config.toml
model = "contrastive audio-text model"
vocab_size = 59
encoder_mlp_ratio = 2.67
encoder_subsampling = 2
text_encoder_width = 128
warmup_steps = 190
adamw_weight_decay_other_params = 0
Rows from block 3 of the text encoder of a small contrastive audio-text model, named by matrix and row number. Rows with one number belong to one neuron. Each number is 500 + 25 x the weight over its row's rms, rounded and kept within 0 to 999. All counts start at 0. Numbers have three digits each.
After each neuron's rows are labels from the 100 texts, of 14976, where the neuron reaches its highest value: "fires on" is the input token at the peak. Only what is clearly more common there than usual is listed. The data: melodies that start on their tonic, played by one synthesised instrument. In brackets: how many of the 100.
# fc1: MLP up (text_encoder.blocks.3.mlp.fc1.weight, 512x128), inputs 0-127
# fc2: MLP down (text_encoder.blocks.3.mlp.fc2.weight, 128x512, transposed), outputs 0-127

fc1.169:491552499474483524493531518489531471462499489551497524497511527498503484494493515492509510495460505479537451476522507537516519538500505479473502453520525490487521534513464483482494541481465484469504505528463480455483491472478481509467512518521474494545491515476511480455502465524525519445493480491490481499471496453524507559517473486467511480539460543516460477504480521502473478508540
fc2.169:529468492489517464488488528561499513480496474525544486493514523533485495556473516509507482506523496529514504464472505461484482478491522534532518486516489463491467470491539470540505519477499538503517492492526483541519487513472501525517502455493514453489515499502524516529503519526483480517518500530476498484473457507444497469519505580543462494507543476536486460478504485479496486502530
fires on: "d5" (97)

fc1.234:472505537511550494523496492486478473492460468544488547469519483524500499488471513515516487469497467495483510530468541488504496513470504447487545485508520480547545510550483493506498507530510531483512560473457474492522543454536499485560477479479525484489528507505505490487432523483444500479466529504505484500499492484536509466488526502524494511513498499494485482519530522498486483512489
fc2.234:507513441506522469510475489458523543489473469450498470505488501484504493468480499456483475502522517476538516506536509474481511526548523496519505507504517497492512523488493491509542469489509478476484488494503480517535465542458496511485509486470504536488483510482527488512515471474438539477444494504501523498455525437497535527502496506535517516472498488498533519464465493477487528460442
fires on: "5" (100)

fc1.199:505568480489459528505497536469488473464488492534470531489524539492475508512443513537511471511556485511546487516500503527517525460499474520513494474521517514483518497489510469508514497523500503500488494494516501488503493506477485541433475572538506486542500488457561502505505527530484491483511481462499504506507486467475503498492507480442526497502471520533509493488491453476492458515492
fc2.199:517507473477471457487534510522499505513517519505520526504514505534504500495548534507523486512501501544473486484486519499535511582464470471499487510503487499476500518529522546539481464525516467496487508505516486536501504533477504503564557422512511494499502527514524482475487496509485490505493500518498514511442477493475509499525494511519470428515530507497533495521509498473502503525565
fires on: "d5" (92); "g2" (8)

fc1.302:503519515504498526495505515485520532534501494469511495513501491522522498515497503546508463490549511505505489512526527475486514509509489457450502488555500560489542485484468505538488477502456473559509483507460463505480522504462538497470523506520512515507434523483532448548504510467546565467522468470469474494521514489451502507499520514498500498504471506486488500496504513477521468514487
fc2.302:517525522514479514527475477481478465508491531526474486506495548499554520463482541467511505521522552517514494527503506497493496449495496452515526469469518505467533535489570523512526470521502529489508500496504541500496514480467463467505437547512496484513492521493524465498513515486499495509484515481509490538533526495477546528506497529473498462531526518518488487571501515488518475488506
fires on: "d5" (94)

fc1.104:514495515504541501519485467496498494471459509488571523477472467528523508444507549506478491481516473490501490485503539474529491529516488494486472538512480479514512504521475489509513532518504480469531518543489494531547507497497516515539511400542501525465534523541507471505464551478486501499512486470511511525457494498511523502479502490533528509505470522471498524491483464492484523505484
fc2.104:494458497475518498497544477487521523537475472503518480498474496522484451468510513437503431480505468468494531500550520519488533536501533488527517475489513513469484515473453510518519498484484524521498514501477490449545515467507512494511485482494516506533441471519514512500489469491489506510417507525504511486520525483459523489468508526499479511477503484517490536478467488528458528493505
fires on: "5" (100)

fc1.486:478475517462477483526502487516524526480482528506538505451490524490505519511508472474528483532481528503492509483482510487503508528494535513498507496484500526509498500518468520497505483488511487511591432520505552528497518460480491497484467465482496485532455484477544473479499451507530514526459513572493534495479519513467506484445480493544488512518468486532490507532488513486499520526513
fc2.486:522461462513512505479512464494479416516519470457437495511523465508462444499512512482493484476456483518509496507521524487454499470494463467536513464516460495481476532462500506524517496510465512474431510493499511489518503542499509505494492480506487502508506508475446518472527508486472477497516480457479487489513464449483456498504518492475493481524478496477512472486500484508503486499461
fires on: "5" (94)

fc1.316:497486491483522508475524502509522525462518488515508530531486525531482563493466518527553495481460460510528523500486490478470486490466504451470482453514475527524491503496525499494507495502496555490503529502459459508469490463465480546463484468500487514521484520511527466489510496480478509473472487508479488514504476521493494512453528528473468444534488507542483478493454475520507456514538
fc2.316:544532533511492490484514520520532456500473482509511469503473545488508486478480510476506474490471494501526526487455520506494451488506502480507513554519525490498482543478511490511466536500424491478512496498504456486514476476481501472472513495500427509510493497509502481525499472506482522441518478453497493525508428481544529512489458454520471524512510522474496512522500481492473506497471
fires on: "d5" (100)

fc1.397:492511483490503479491539518503528487471509523463450511498509489509531459490515527522507484491496484471509441487482506482509476546515468487482493509529498512519486544470511518489493463503529502512559527520490494551547545510496507528531494520511573503533476511469504479488550472470503487523481510509517494522523497458506491541521466489501547454498520496512494454484503557466498474536497
fc2.397:514520500462453486457475514507514486543477510523515474505505491486506511502467474456514484525572489530538510524481470537517538493497502483513498502542502526474543486515533493460482502516479483531513491452523519524457539466499540517527485540480493485506505505465498514535483530502490525500492522532549486490494511487474502477508540489498448499501523558523492541508503451475500533470493
fires on: "d5" (93); "g2" (7)

fc1.87:527501535491500545497513489463484544462465462459489500491440504498534499493473522469544489470483492501519483474470497487480505503510482469474509470526459517501524459514476501549504536526483472466523485568486509484505477493491553510504484509527509541463466478534488502516506516484478488503524514517510552462450507507508539473521502518472482483519507499494490524501532530521509538460478
fc2.87:481521494477545463543496488505519480530498532509491511524515490539491450480513439488495503499505535521495500507517524512478534508506528490532524530487512523520502526493542474470555489470498535484484536503478485526528481533507500460522507478502523473516507531454524491516524509527510500521471493503466444508542488483482450531483490492524581543508484515512526472472475463504479497511524
fires on: "5" (100)

fc1.275:523445491477488478507529507478523471499545481493511500519484516476543508524491521489528518476512507527542502472513491509507523483480510488487510450510406499455500512483484504518517518508470489520480556498486449491460454467447491543516484517462489488520450511523491509493531507500516502527526500461475515496482485479497475493494512535496521515499511477544485484504509479565497459513470
fc2.275:462563515490514565470519520506493521503505495528515510471500533529528539509543512510456525520468513529488505518502528501492506508452493518513485508562535501559471496502478521477486549483521477458502472514505493515482488545507493490493477471538471561492501527502545550508497517482507500460468487470499491521519475503543523485507452502522479515532505517492517502509544503493518508514510
fires on: "d5" (74); "d" (26)